config = dict(
    crop_scale_min=0.8,
    norm='batchnorm',
    activation='hardswish',
    depths=[3, 4, 5, 3],
    lr=0.02,
    orthogonalizer='newton_schulz_5',
    adamw_lr_other_params=0.0025,
    grad_clip=1.0,
    steps=7800,
    adamw_weight_decay_other_params=0.01,
)
Rows from block 11, named by matrix and row number. Rows with one number belong to one channel. Each number is 128 + 32 x the weight over its row's rms, rounded and kept within 0 to 255. All counts start at 0. After the name is the row's rms in percent of the matrix's.
# convs0: expand pointwise conv (model.blocks.11.convs.0.weight, 360x120x1x1), inputs 0-119
# convs1: depthwise 3x3 conv (model.blocks.11.convs.1.weight, 360x1x3x3, trained with AdamW), a 3x3 kernel
# convs2: project pointwise conv (model.blocks.11.convs.2.weight, 120x360x1x1, transposed), outputs 0-119
convs0.307 111 [133 144 118 141 143 104 120 200 142 170  99 131 123 116  96  88 110 130 140 128 111  87 105 138  97 155 102 155 134 161 144 153 160  90 120  69 119 134  71 108 120 150  84 182 196 119  50 166 178 188 142 131 148  88  76 130 130 136 145  52 107 168 138 105 186 146 127  74 132 167 176 148 134 111  65 103 175 143 121 106 155 146 101  96 126 107 105 111 105 195 145 148 112  71 178  99 110 107  71 101 155 125 185  89 142 110 127 145 160 174 163 144 121 111 140 172 143 119 163 124]
convs1.307 093 [151 177 119  95 135 177 168 161 132]
convs2.307 106 [188 132 154  48  82 142 121 108 145  97 143 143 166  70 182 143 111  95 128 153  95 211 131 137  97  95 106 112 112 141 165  91 135  82 195 169 105 118 125 152 179 135 135  94 126  80 129 133 123  72  87  94 125  83 139 130  84 151 160 126 177  86 115 105  92 117 202 112 144 159 108 135 139  88 154 159 152  94 100  86 170  98 195 115 103 137 157 123 132 131 117 162  95 129 189 102 100 157 116 131 137 138 118  96 146 138 115  94 102 144 125 155 191 106  69 127  98 117  99 183]
convs0.308 144 [139 115 116 150  64 137 150 120 135 106 106  91 118 143 102 119  68  84 185 174 128  56 102 163  91 176 164 147 211 181 134  82 180 102 133  89 123 121 108  78 142  99  73 149  79  80  83 132 133 169 160  53 161 107 119 117 142 139 117 159  94 137 155  93 164 142 115 114 165 172 155 151 139  87  95  72 113  81 115 108 108 108 141 144 132 138 127 133 123 111 149 121 144 130 113  70 153 133 134 104 115 119 123 112 140 174  68 122  80 162 156 151 110 193 101 157  95 113 170  88]
convs1.308 094 [120 137 119 152 207 137 114 171 116]
convs2.308 147 [ 95 118 153 105 130  91 148 163 183 124 108 153 133 121 178 138  64  92  83 109 118 136  87 128 119 113 130 175  87 155 173 122 132 179 117 126 117 162  85 156  70 177 218 151 125 177  88 158 135 123 107 154  99 145  70 159  96 112 137  75 105 130 130 144 158 139 127  89 116 125 117  69 101 155 127 129  82  90 109 130 133 139 145 160  89  98 131 123 113 128 159 129 116  65 183 134  94 128 138 109 186 145 194 122 177 118  84  45 157 150  77 136 162 156 152 124 151 170 180 147]
convs0.309 089 [195 162 145 161 116  88 137 117 140 156 103 112 148 134  45 117 145 139 181 181 139  79 164 111 132 146 148 152 123 162  88 126 182  67 147 119 143 112 120 131 156 137 132 132 124 174 101 112 123 187 178 101 100 214 124 119 174 159  80 133  90  91 141  73 153 139  71 163 102 174 122 192 104  90  99 125 126  79  42  98 137 145 131 110 126 135 109 155 123  91  82 107 141 129 165 132 110 154 120 125 106 107 179 138 171 100  84 135 131 184  97 159 112 172 117 104 153 112 132  97]
convs1.309 106 [131  88 142 174 111 102 136 174  81]
convs2.309 087 [117 143 126 142 105 151 150 164 122  88 139 100 173  43 143 113  57 119 111 159 130 127 109 105 163 127 146 138 133 122 160  96  97 128 152 144 126  91  91  81  90 113 166 117 164  80 166 171 106 110 163 120 198 123 155 180 114 136 146 142 101 173 157 178  88 120 187 115 172 128  96 138 152 160 144  92 211 109  68 172 151 155 143 140 157 127 138 155 194 152 134  73 150 146 164 120 182  76 161 119 146  91 131 117 128 177 122 126 146  76  97 137 105 187 122 168 138 126 173 160]
convs0.310 142 [201 130 120 140 160 135 127 126 123 138 130  75 105 165  98 171 106  53 151 155 126 115 155 103 133 125 118  77 156 113 136 110  93 129 129 151 134 132 114 120  97 141 111 118  76 130 118  79 176  48 140  77 175 141  79  94 159 127  94 212 127 117 153 131 118 136  69 186 102  99  93  92 177 127 107 137 139  82 112 165 192 141 142 121 153 164  90 144 123 128 106 146  53  88  94 147 156 173 159 113  59 108  90 155 123 110  49 158 116 139 121  81 103 118 149 125 121  94 116 123]
convs1.310 077 [174 133  84 144  90 127  89 116 171]
convs2.310 132 [152 156 128 146 114 137  90 118 136 146 124 157 108 117 103  40 182  95  90 145 135 109 126 104 138 186 144 132 127 127 117 153 129  69 130 204 186 170  98 112 149 171 137 164 166 143 125 133 117 167  86 114 127  88  99 183  78 111 142 108 149 146 116 128 150 181 160 148  76 146 111 178  96 150  98 142 112 108 150 146 176 159 160 157 146 199 136 120  69 167  42 127 189 138 144 149 174  94 120 169 134 121  74 118 131 140 137 120 167 117 102 120  99 129  49 118 131 113  75 155]
convs0.311 123 [129 102  78 163 101 155 138  88 166 132 128 152 139 161 143 233 206  84 131  57 123 151  99 137  94 144 113 107 157  65 109 133 101 165 143 133 128 147 156 151  76 156 197 103 115 107 169 100 114  98 139  96  73 134  95 122 127 165 122 108 149 124 138 120  58 179 118 163 164 144 153 143 126 159 111 164 114 133 131  71 156  87 135 123 118 148 122 130  90  74 138 214 126  95 115  99 146 129 134 140  61 122  91  96 128 174 108 153 164 151 141 152 159  92 120 128 128 110  75  94]
convs1.311 102 [105 127 185  96 104 176 123  89 128]
convs2.311 097 [150 163 129 152 121 108 132 112 160  73  50 161 182  77 161 110 144 177 162 170 183 146  67 142 119 211 131  99  91 200 148  94 108 130  87 120 167 165 141 125 131 144  85 183 101 142 128 148 165 129 166 112 171 157 118 171  83  65 110  93 145 154 185 109 183 135 107  90 132 133  96 138 124 149 116 154 149 120 181 114 117 187 140 163 122 153 141 149 117 150 135 163 127 143  76 112 120 152 150 142  64  98  95 100 191 123 107 113 112  87 160 137 159 132 119 150 132 145 108 164]
convs0.312 123 [116 196  99 124 169 158 153 145 175 135 178 156 158  70 158  99  87 123 151 157 183 105 121 149 138 209 190  93  98 112 100 166 150 115 168 127 150 144 145 162 140  87  89 141 158  96  81 162  99 115 136 176 117 119 130 122  93 126 159 107  94 148 134  80 120  79  87 151 122  84 139 119  55 137 130 165  68 122 173 127 139 106 136 142 122 109 106 166 118 140 101 127 225 129 128 119 146  93 148  92  97  65  93 145 138 114 175 151 154 151 157 152 124 158  99 122 108  84 125 193]
convs1.312 078 [110  92  86  98 112  81 107 100  93]
convs2.312 137 [170 116 141 110  89  99 159 154 152  76  99 115 125 156 113 129 109 153 158 172 100 105 142 129 111  71 184 148 125 136 198 164 132 133  99  83 136 110 147 124 114 158  91 112 104 114 121 144 130  72 125 130 104 189 132 136 110 121 161 163 126  89 139 147  91 114 149 134  63 119 166  95 166  97 207 118 212 148 116 142 103  92 132 147 159 160 130 123 181 171 132 160 112 146 150 167  63 164 156 100 126 143 139  81 151  86  64 148 120 177 128 161 193 142 191 144 113 177 182 115]
convs0.313 100 [178 139 129 132  87 144 124 141  94  91 144 116 133 131  92 139 161 207 157 176 125 103 153 121 110  47 155  96 131 190 108 141  88 163 160 127 145 153 154 163 128 108  91 128 145  57 134 107 149  87 127 102  81 148 190 113 101 122 129 134  86 123 117 205 129  60 115 151 121 164  97 114  92 125  98 123 111 157 127 156 124 130  69 115 155 101  99 144 157 127  99 137 143 133 108  73 164  98  89 218 135 108  47 119  99 155  90 150 167 183 136 165 115 174 124  99 112 116 103 143]
convs1.313 094 [140 181 145  72 131 131 120 180 133]
convs2.313 107 [118 117 202 150 154  94 124  84 135 129 151 131 106 101 167 121 171 140 120  92 154 108 126 168 148 122 143 119 141 112 108 136 125  90 143 156 138  97 124 148 101  90 149 160 183 185 120 121 115 104 147 142 138 152 121 124 129  96 125  30 165 115  82  80 132 115 159 166 105 200 165  82 108 149 101  96  93 103 123 194 164  91  76 170 169 153 167  89 139 132 128  99 104  74 127 137 127 122 105 106 131  98 172 173 176 206 136  97 159 126 123 130 145  81 160 161 199 156 127  60]
convs0.314 081 [121 120  63 103  88 159 130 114 138 159 138  72 166 101 122 171  76 179 114 167 144 151 101 145 187 192 175  80 112 159 109 177 149 173 140  87 108 128 119  78 160 117 121 196 106 190 174  98 140 144 137 137 148 110 106 126 112  67 115 153 126 140 105 138 138 191  92 148 120 137  66 134  66 133 127 149 134 154 174 153 134 121  92 104 109 100 136 162 162 123 116 109  96 140 107 201  86 107 118  53  93 131 136 125 160 147 120 141 132  70  97 142 121  75 162  88 142 108 177 126]
convs1.314 097 [117  88 175 135  76  86 152 121 137]
convs2.314 086 [168 134  51 143 128 145 153 134 122 127 138 122 148 170 156 149 107 154 160 121 157 113 120  69 167 165 165  95 111 157 141 193 112 155  76 146 134 163 142 109 125 153 126 160 120 171 193 132 123 115 142 173 108 216 147 179 185  79 120 150 120 183 105 118 138 107  68 156 107  98  86 115 133  62 156 145 186 132 161 184 123 189 133  83 134 103 121 129 158 136 105 101 112  66  92  99 115 110 100 133 158 125 109 127 108  84  94 114 151  62 188 126 113  81 140 139 134 172 128 136]
convs0.315 095 [122 111  90  68  82  70  93 103 108 150  70 146 125  94  72 122 140 128 137  50 114 136  88  70 158 167 110 145 156  94  95 142 158 180 139 189 152 102  95 112 163 151  95 132 150 108 109 135 153 112 142 123  61 141 126 156 162 119  90 114 111 131  85 109 137 117 114 115  77 124 111 199 152 126 138 205 110 139 150  66 131 140  92 156 134 145 117 115 128 172 137 153  91 108  88 138 101 116  75 175 105 136 115  63 103 121 126 133  78 140 183 102 125  99  89 121 192 107  76 103]
convs1.315 114 [133 155 150 151  90  74 141  73 126]
convs2.315 078 [ 98  73 125 165 102 111 152 130 149 150  89 179 123  92 147 108 146 104 101 117 105 150 147 128 145 171 143  89 158  65 179 144 121 153 130  85 133 104 141 149 126  90 147 136 215 158 145 128 119 152 111 101  82 129 117 135 108 160 189 114  87 220 169 112  98 144 110 125  54 158 121 113 143 115 153 145  70 147 142 156 195 129 166 191 171 149 154  97 115  85  63 114 157 128 187 145 139 151 100 110  87 117 158 156 171  81 106  98 135 135  81 116 118 130 129 124 178 123  70 105]
convs0.316 082 [164 127 132 102  85 164 146  67  93  54 112 111 115 150 113 136  99 128 126  94 120 123 160 111 102  95 153 145 122 127 143  71 120  80 118 171 107 132 166 151  76 124 140 122  57  88 140 109 103  95 116 147  80 162 129  78 137 148 143 108 166 121 131  94  89 106 153 154 167 160 167 144 153  98 175 118 116 143 151 147 121 151  59 109 177 158  42  14 104  96 143 147 143 126 140  97 145 144  86 122  99 143 121  84 172 132 184 119 123  56 116 160 144 169 158 142  93 123 134 141]
convs1.316 132 [138 109 137 164  97 147  99  69  86]
convs2.316 072 [ 80 135  97 106 144  99  80  58 126 126 120 156 118 169 121  90  90  98 114  52 121  93 151 145 104 130 156 173 148 119  89 128 150 140 130 116 135  87 144 121 101  71 169 156 165 133 154 126 138 147  98 166  67 123 133 130 159 150 189 209 110 162  96 105 152 169 138 127 151 111 158 140  93  98 143  86 157  88 148 121 142  78 127  66 133  77 104 138  70 109  89 173 114 179  97 138 162 141 111 112 117 148 134 112  97 131 171 158 126 122  78 162 158 211 188  96 133 163 144  84]
convs0.317 075 [141  98 144 108 111 119  88  91 159 108  77  97 181 125 148 113 158 163  77 119 128 167 103 171  86 113 171 149 120 203 133  89 173 140 166  88 114 156 138  97 183  98 129 103 123 125  90  89 154 108 127 117 106 152 134  65 121  55 125 183  98  83 208 121 147 155 110 101 104 175 130  78 106  97 144 134 121 148 124  97  91 108 167  85  94 143 127 117 136 142 149 120 164 104  48 128 101 113 114 147  95 171 145  92 172 119 125 109 113 128 132 101 102 140  90 111 195 131 190  65]
convs1.317 098 [120 110 165 103  80  93 134  80  96]
convs2.317 086 [116 118 121 121 128 101  95 161 136 153 139 156 161  88 130  86 193  94 145 109  83 207 106 117 100 194 163 145 127 105 150 117 113 124 152  98 122 125  92 137  90 108 112  91 180 160 199 117  70 144 131 134 177  72 173 164 148 122 152 152 157  98  86 129 174 113 171  97 148  86 119 125  77  78 161 190 170 133 102 121 168  79 101  78 110 127 149  98 155 151 186  91 126 214 102 136 125  95 103  97 122 121  93 112 176  94 128 120 122  99 142 137 128 122 118  94 164 165 135 165]
convs0.318 103 [129 142 141 135 143 145 151  96 134 119  88 160 111 132 135 137 135 100 138 100 108  83 131 127 101 141 142 141 118 104 150  71 123 172 119  76 169 122 192  77 117  99 117 115 118 100 105 115 148 160 185  65 146  81 201 107 105  84  98 191 132 170 193  96 160 125 112 197 114 139 109 135 143  95  90 104 100 162 138 132 190 118  90 134 134 180 152 148 162 123 150  39 158 149 163 102 129 123 105 131 176 174 188 163 197 143 100 129 119 156 138 192  78 142 140  98 132 119 146  94]
convs1.318 103 [127 166 104 159  75 177 148 145 146]
convs2.318 112 [140 135  83 124 102 151  92  75 172  31 119 114  95 110 150 121 115 169  82 145 135 137  98 111 121 111 116 184 100 159 173 129 144 129 131  99 134 159 129 178 154  81 167 131 144 157 119  51  94 104  41 150 127  70 108 143 140 172 168 130  88 149 103 139  95 105 125  74 178 183  95 147 120 141 129 164 166 158 117 138  91 110  95  63 116  92 123 167 126 141 153 129 121 110 119 140 130 110 128 131 113  68 136  89 116 163 140  91 145 135  91 145  95 203 158 106  73 155 102 178]
convs0.319 114 [133 116 150 119 140 156 126  77  81 118  79 115 103 147 208  99 161 133 127 106 122 171 124 159  98  92 140 123 121 127 128 135 115  67  85 109  75 204 107 148  86 164 166 197 110 207 140  94 115 145 136 169  69 100 130 138 149  81 143 142 173 145 155 165  82 109 154 171 112 168  86 159  97 169 136 102 177 116  93 157 126 138 149  94 147  98 147  71 167  97 141  95 174 104 129 172 123 169 146 123  88 171 114 124 129 128 128 177 134 143 141 112 125 145 125 103  93 156 111  42]
convs1.319 083 [ 99 115  89 107 124 162  94 128 191]
convs2.319 112 [122 178  91 131 139  74 106 121 135 185 210 151 106 104 138 140 167  96 109 179  87 124 124 179 161 120 109 136 111  90 146 134 151 143 102 131 132 129  97 154 153  70 184 125 127 101  98 133 134 131 192 154 132 101  88  87  80 107 130  99 123 108 154  71 134 122  72 111 192 104 126 138 140  96  88 144 193  61  95 156 107  99 120 147 120  83 125 145 103 159 177 119 136 131  55 129  96  77 100 104  95  80 167 136 175 145 136 141 136 136  86 113 205 178 153 170 125 149 131 136]
convs0.320 113 [121 169  89 142 155 192 117  85 173  93 146 173 131  92  94 100 107 143 109  85  96 160 102 112 165 184 182 123 140  98 124 162 113  97 185 149  98 166  72 150 117 142 139 154 196 104 134 123 122  84 133 124 157 145 159 145 142 133 108 123  95 155  95  96  92 134  98 140 215  94 144 103  79 132  86 165 110  80 119 104 177  56  92 108 135 130 137 168 119 121 131 132 159 138  76  88 152  78 146 156 117  92  82 189 160  98 177 122 180 112 122  98 118 126 150  76 109 132 140 167]
convs1.320 090 [102  80 106  97 114  91 111  83  98]
convs2.320 106 [152  96 160 129 137 127 144 157 149 132 104 130 105  81 156 156  95 130 164 158  32 108 122 138  85 111 125 168 109 163 162 123 116 181 156  86 133 116 160 129  61 148 112 162 111 101 109 132 112 104 137 128 169 174 145  55 159 119  99 161  83 126 170 137  92 103 130 162 105 126 154  61 126  85 154 129 176 213 132 155 131 109 114 126 176 102 124 104 172 139 142 144  87 179 117 181 108 103 146  73 110  97 132 136 125  95  34 142  90 131 132 103 155 117 187  72 125 112 162 151]
convs0.321 106 [164 176 112  78 197  82  95  62  86 135  81 103 123 162 206  80 112 180 164 113 147 139 153 116 165  66 153 111 119 109 144 102 157  95 121  96 138  88 105 148 129 117 113  97  98 128 115  83 119 147 137 162 128 165 161 160  80 141  92 174  69 142 151 114 181 136 128 131 194 112 150 139 125 133 138  54 140 127 118 142 129 149 156 168 111 135 137  73  84 129 156 116  88 125 142 173  95 100 139 141  77  88  70  78 155 181 121 131 146 140 133 127  73 136 109 123  95 134  90  85]
convs1.321 093 [ 92 166 117 130 102  78 113 171 163]
convs2.321 095 [125 189  80 149  98  92 155  49 103 151 104 125 108 120  92 140  93 101 110 107 152 102 162 144 150 101 108 118 153 147  93  94 161 116 104  92  96 112  67  85 106 138 140 137  85 155  89  83 125 107  84  93 114 121 122  90 101 110 210 116 125  54 129 132 138 151 134 109 107 124 126 111  92 178 105 159 172  61 192 127 163 100 150 133 146 144 135 194 144 137 152 119 145 137 136 126  85 131 122  62 142 178 112 220 131 138 113  92 147 137  84 186 141  85  94 135 166 128 111  95]
convs0.322 082 [ 66  76 142  86  86 137  99 118 161 188 134 139  98 164 165 120  95 118 117 127 172 133 160 153  79 114 122 110 116 106 191 118 149 124 116 118 146 140 112 157 143 114 136 138 101 164 112 151 127 177 173  97 125 135  79  83 136  96  59 173 130 139 132 164 133 128 176 143 142 136  81  63 139  96 161 113 106 121  96  51 133 143 126 146 118 154 187  78 136 130 123 111 113 107 181 112 161  87 163 144 115 154 151 121  66 176 164  91 140 158 102  95  89 114 114 103  46 212 151 102]
convs1.322 113 [118 147 128  91 159 185 158  91 157]
convs2.322 081 [134 154 123 207  73 119 140 112 135 130  83 108 173 152  81 160 118 106 117 140 120 124 158  55 187 159 126 142 107 119 104 113 136 124 113  83 126  94 150  93 196 142 141 103  68 123 182 181 147  90 149 170 149 129  98 153 137 129 151 146  91 138 134 110  94 128  89 106 177 126 140 193 119 127  94 117 192 129  50 104 143 137 138 196  98 185  84 124 127 103 122 129 151 147 116 116  88 164  99 112 141  70 133 136 178 151 185  79 143 121 104 155 203 125 107 127 163 108 161 105]
convs0.323 069 [149 121 188 124 149  75  61  83 107 110 146 135 136  73 104 101 168 131 147 124 184 104 139  90  91 208 100  89  76 172 106 144 173 128 161 154 169 119 167  89  93 130 151 153 161 199 191  89 146 129 131  60 170 135 121 124 174 114  88  90 182  76 114 150 113 130 104  93 152 120 120  85 186 120 127 108  94 133 109 123 198 112 107 129 133 120  92 135 172 122 120 161 187  82 114 145 129 159 147 154 129 106 123 123 191 107 109 172 135 104 139 106 113 139 141 104 167 146 136 126]
convs1.323 103 [155  93 123 167 131 164  89  95 170]
convs2.323 077 [160 160  37 119 113 173 160 185 117  92  61 122  91 122  89  78 111 170  89 124 141 152 104 143 139 124 134 170 162 122 125 154  97 186  95 143 128 138  91 121  53 117 116 139 137  55  80 118  58 169 111 159  88 131 110 151 105 120 153 133 131 178 144  91 161 177 152 108  88 121  86 126 160 128 110 162 156 124 169 151 116 123  93 125 169 167 107 149 105 106 113 105 162 125 123  71  98 106 116 143  83 150  43  85 139 198  78 145 135 143 150 138 128 127 117 138 139 106 161 137]
convs0.324 109 [115 102 149 117 147 110 135  73 201 128 188 151 115 204 102 140 154 120  63 124 169 154 115 139 102  88 141 125  39 152 167 156 107 122 174  91 146 131 104 175 108 111 118 133 106 112 131 177 157 149 109  91 160 132 137 183 133  97 145 157  98  66  81 105  75 141  97 152  92  86 131 124 160 109 132 167 200 153 112 170 121 124  79 131 149 143  82  43 164 110 100 101 187 103 133 112 103 124 156 154 109 111 128 161  97 105 184 124  97 134 118 140 140 172 155  94 148 144 113 134]
convs1.324 100 [ 98 117 162 184  96 116 128 131 181]
convs2.324 110 [125 139 144 134 139  96  85  71  82  99 147 132 167 187 101 104 155 144  74 140 148 152 149  85 134 120 169  78 131 127 199 167 143 147 119  74 166 123 224 106 108 142  96 130 140 111  84 131 110 155 149 105 131 181 166 151 159 100 120 128 101 109  66  81 173 143 178 170 140  90  58 129 172 183 135 143  76  57 144 100 154 118 134 151 179 119 157 105 182 123  96  93 166 139 130 133 191 105 110 116  95 105 128 105 146 106  82 116 166 117  86 107 135 101 124 138 124 112 127 124]
convs0.325 074 [118 140  78 114 118 111 118 151 109 168  81 131 138 111 108 159  93 145 114 126 136 120  79 106  93 170 150 160 158 127  99 118 139  55 202 142 105 183 202 142 113  90 157 157  98 183 122 152 147 132 142 123 162 116  98  86 127  85 123  89 106 148 139 134 157 144 135 156 117 140  83 156  68  73 112  15 125 145 118 118 156  91 162  81  70 118 147 110 101 102 120 163 102 104 113 146 139 174 123 155 152  83 138 111  53 131 128 117  84 159 149 144 148 146  44 141 130  85 126 116]
convs1.325 109 [132  90 161 144 177  81 150 153 153]
convs2.325 075 [134 118  94 106 115 147 168 117 194 160  99 163 115 161 139 100 174  82 113 142 111  87 147  84 103 109 125  60 100 119 177 127 116 115  79  92 113 137  92 175 121 149 150  99 118 128 104 115 126 106 138 196 124 148  92 173 147 148 111 128 149  74 198 123 117 124  98  76 136 103 157 134 163  57 143 177 121 109 164 163  66 122 111 155 193 161  93  62 116 154  93 102 122 133 141 134  93 134 159 109  99 114 130 191 145 112  69 147 145 158 115 217 111 131 167 117 158 176 137 134]
convs0.326 124 [123  61 118 141 100  98 187 103 138 141 158 106 118 162 116 190  79 116 130  86 150 162 161 182  66 143 104 140 116 121 150 106 185 103 129  95 168 133 138 110 127 119 116 154 151 143 156 150 140 227 136 119 122 151 152 136 139  57 107 129  43 105 119 159 129 183  83 104  92 156 148 172 136  85 141 141  92 110 160 131 107 133 109 183 147 199 135 188 105 179 146 126 157 133 164 104 173 171  98  99 148  97 126 142 120 184 166 156 146 134  97 110 123 104 103 109 110 100 166  89]
convs1.326 111 [126  91 123  92 175 172 107 171 118]
convs2.326 121 [ 64 133  98 107  96 176 138 178  66  99 103 153 155 100 135 138  98 107 147 207 116 145 135 180 166 137 139 105 185 135 152  82 162 166 123 124 126  99  96 135 150 130 174 112  59 112  56 158 142 152 140 111 186 111  86 102 113 147 145 183 128 120 134 122 133 130 138  81  69 168 148 108 104 106 150 100 117 175 105 124 131 125 172 123  73  41 126 117 103 167 147  91 150 104 166 132 128 133 141 146 112 153 142 112 145 195 133  59  86 166 144 159 131 121  83 165 161 145 161 102]
convs0.327 125 [128  78  86  98 110 133 106  55 148 112 134  92 101 173  85 109 114  78 151 115 129  85 135  94 117 139 101  96 134 100 111 134 148 106 101 132 155  74 141  92  82 152 115  81  54  68 126 117 111 159 159  89 166 173 106 133  89 100 133 166 104 111 165 111  87 185 200 110 117  85 164  64 167 153 149 121 126 148  84  83 202 123  93  89 121 155 133  93 115 145 121 133 112 201 117 141 125 113 163  94  69  98 145 146 119 123 107 164 151  99 162  65 108 127 117 131 101  91 124 118]
convs1.327 104 [ 87 145  89 129 197 130 110 108 113]
convs2.327 114 [170  53 157 129 143 163  82  91 125 133 112 114 125 159  75 156 117 178 135 151 159 101 129 133 131 134 161 160 165 138 102 151  90 108 150 112 120  78 117  71 141 107 110 154 144 118 124  63 121  69 102 119 107 192 203 108 178 150 114 152 153 184 165 159 168  90 131 116 172 127 153 119 131  88 188 117 141 136  86 155 130  59 155 160  64 119 130  86 167  65 125 141  95 115 112 140 126 127 121 167 121 208  95  86 168 126 108 148  72 131 116 109 130  97 126  82 129 103  89 118]
convs0.328 094 [ 94 132 169 189 106 137 133 121 126 121 148 128 149 120  74 145 121 145 102 136 159 135 116 105 119 160  61 164  90 169 131 157 114 152 140 133 133 162 124  93 108 135 115  98  88 132 165 129 155  88 103 129 169  94 151 114 117 174 143 128 119  82 100 138  60 158 158 171 122 180 135 114 130 124 143 124 111 173  97 135 105 128 123  70 156 100 136 127 184 178  94  98 132  87 119 199 196 128  54 111 128 147 109 176  86  67  84 220 166  85 163 147 191 182 141 152 142 144 147 117]
convs1.328 114 [108 143 155 143  62 114 165 102 160]
convs2.328 096 [ 95 134 182 120  74 158 144 215 141 182 109 152 158 107 167  80 130 168 124 203 148  93 164 149 144 124 110 130 127 162 134 150 152 152 140 115 108 110  85 136 125 184 152 113 173 143 129 108 161  77 163 131 103 113 137 145 125 117 150 118  91  90  71 141  68 156 146 140 202 108 187 143 105 108 127 101  44 164 181 125 147  66 121 160  98 151 190 168 135 144 131 139 135 114  81 100 178 120 136 188 123 180 128 129 137 127 140 137 119 105 171 148 106 119 128 175 166 117 170 135]
convs0.329 104 [106 124 213 131 105 104 116 106 133 111 168 139 196 186 104 145 140 121 147  82 147 103 202  70 150 164 106  95 130  89 138 112 171 166 112 120 138  91 124 151 124 142 115 140  82 128 163 106  86 132 123 152  44  78 118  98 108 109  96  55  90 155 195 136 121 150 150 142 104 140 146  98 127 132 121  85 142  79 123 140  72  99 139 130 128 161 117 163 123 146 136 184  33 113 119 121  98  54  82 109 120 120  98 127 140 162 113 128 106 182 105 112 132 125 142 121 138 160 103  72]
convs1.329 096 [130 170 166 125 168 122  72 119  95]
convs2.329 102 [130 156  32 133 142  97 143 100  79 104  58 126  70 105 149 108  95 136  85 131 125 141  98 122  77 171 156 152 100 144 158 160 144 110 120 175 139 115 123 105 148 105 143 111 141 131  59 196 168 129  83 134 172 120  84 122 101 189  99 119 135 134 145 101 170 189 136 127 146 148 118 175 148 162 141 149 130 157 183  75 116 146  76 107 149 120 169  89 127 142 104 140 157  82  93 139 169 104 133 121 178  84 166 123 130 155 110 125 186  88  49 127 128 147 117 177 168 139 131 164]
convs0.330 097 [136 170  97 183 141 131 100 113 117  78 139 124  85 133  57  99 156 148 105 129 125 106 114 102 155 106 139 155 151 120  98  94  93 126  79 137 156 104 144 172  91 135 109 172 118  80 161  63 116  69 155 145 133  68 134 151 113 116 131 121 117 118 138 154 124  65 105 149 184  93 128 115 113 110 114 151 156 149  95 109 101 125 142 106 191  56  83  77 130  74 147 201 107  81 133 176 163 140  49 166 151 108  51 172  79 109 171 114 148 103 121 124 154 133 158 123 136 101 135 126]
convs1.330 097 [137 177 129 120 163 132 121 128  55]
convs2.330 092 [134 139 165 104 106 126 141 151  68  70 170 162  89 124  92  98 113 169  86 153 132 134 126 150 140 128 222 138  83 143 129 110 115 164 170 131 133 161 109 156 138 165 117 134 131 110  83 162 127 134 172  89 145 137 127 119 113  77  44  87 128 172 129  79 170 133  95 101 146 142 118 115 145 172 183  98  73 120  89 106 109 115 125 123 137  52 136 145 128 174 110 109 128  81  52  96  89 134  94 142  94 152 100 162 191 128 144 173 137 115 169 160 189 102 129 147  85 150 101 162]
convs0.331 094 [132 127 154 162 125 128 156 157  89 145 117 133 153 165 195 135 110 122 165 181 102 127  89 122 107 130 173 147 108  38 120 127 192 181 129  88 161 201 154 113  66 104 133  88  60 147 122 171 132 111  78 150 139 166  70 155 146 135 145 197 123 140 107 157 112 121 115 126  74 153 126 117 142 104  92 138 108 197 137 175 129 130 115 160 134 147  98 161 113 115 145  82  98 126 122 115 110 111 134  85 166 116 170 129 132 148  82 101 122 174 218 161 153 118 131  82 114 136 140  69]
convs1.331 102 [ 88 117  81 146  82 153 130 172 144]
convs2.331 099 [156 169 163 148 154  94 126 145 105 145 119 158 128 113 136 124 165 118 156 158 112 115 185 152 142 114 177 108  93 106 144 148 152 125 133 142 188 131 131 121  48 108 133 146 111  90 134 107 139 110 139 161 162 116  78 125 103 222 127  97 185 138 120 133 131 140 144 143 132 151 151 114 139  81 148 118  45 167 125 119  94 176  70  72 180  80 104 114 124 184 122 152 118 145  65 107 107  66 163 112 105  84 109  53 130 193 119 140 147 166 119  88 165 127 119 126  81 157 127  62]
convs0.332 116 [141 142 123 140 163 161  78  67  77  88 169 128  59  98 138 112 118 118 145 169 142  51 121 142  93  85 104  64 125 140 160 165 126 160 128  92 157 124 154 135 151 144 158 144  54  93 117 150 128 138  96 120 136 104 133 139 143 125 128 157 127 108 146 108 178 141 125 137  92 130 123 106 133 154  78 135 108 136 116 138  98 190  55  97 172 126 108  53 151 113 118 116 132 194 107 139 128 124 111 151 115 119 187 139 199 198 159 171 141 140 196  93 119 114  83  58  92 144 125 141]
convs1.332 112 [108 136 134 141  59 162 161  89 127]
convs2.332 118 [168 143 116 161 123 124 105 125 189  51 130 135 136 158  89 162  91 140 132 114 115 147  65 102  78 134 132 172 104 142 174 146 148 117 131 188 162 105 104 104 136 145 123 138  99 116 107  94 156 122 225 131  71 182 111 121 140 141 140 112 152 127 136 134 116 180 112 143 137 143 157  90 171 173 135 147 148 160 158 124 118 141  84  89 133 174 123 179 124 161 113 166  69  93  45  99 130 153 107 142  57 125 163 154 117 142 106 167 136 182 184 147 153 126 183 164 148 150 181  87]
convs0.333 064 [131  89 127  86 118  72  93 144 103 185 152 112 123 100 151 103 169 171 129 175 164 115 175 181  70 121 127 101 156 127 136 150 169 134  95  79 132 108  93 108 103  87 190  84 140 144 109 120 178 163 136  71 142 209 113 137 127  73 147 104 137 155 128 162 167  86 197 162 165 130 116  89 105 104  63  69 149 147 167 108 129 116  94 152  98  99 123 137 172 167 153 142 132 119 116 114 109 163 144 104 194  78 134 138 123 140 123 159 175 194 139 103  97 136 130  99 103 129 173 137]
convs1.333 104 [ 64 111 152 137 125  96 151 103  84]
convs2.333 072 [187 115  98  75 182 161 142 157 114 176 147 131 119 114  97 136 150 138 170 172 147 161 149 115 101 150 136 117  77 183  81 143 120 173 162 117  86 109 147  95 150 122 115 147 141 116 139 141 172 205 114 114 144 129  83  60 108 106 124 132 165 150 155 122 123  88 131 136 220 144 111 211  88 136 131 124  86 177 192  99 111 114 139 114 146 203 149 123  80 159  63 121 117  97 206 150  99 154 138 132  84 135 153 134 165 101 135 167 145 157 125 120 123 135 141 144  87 127 152 128]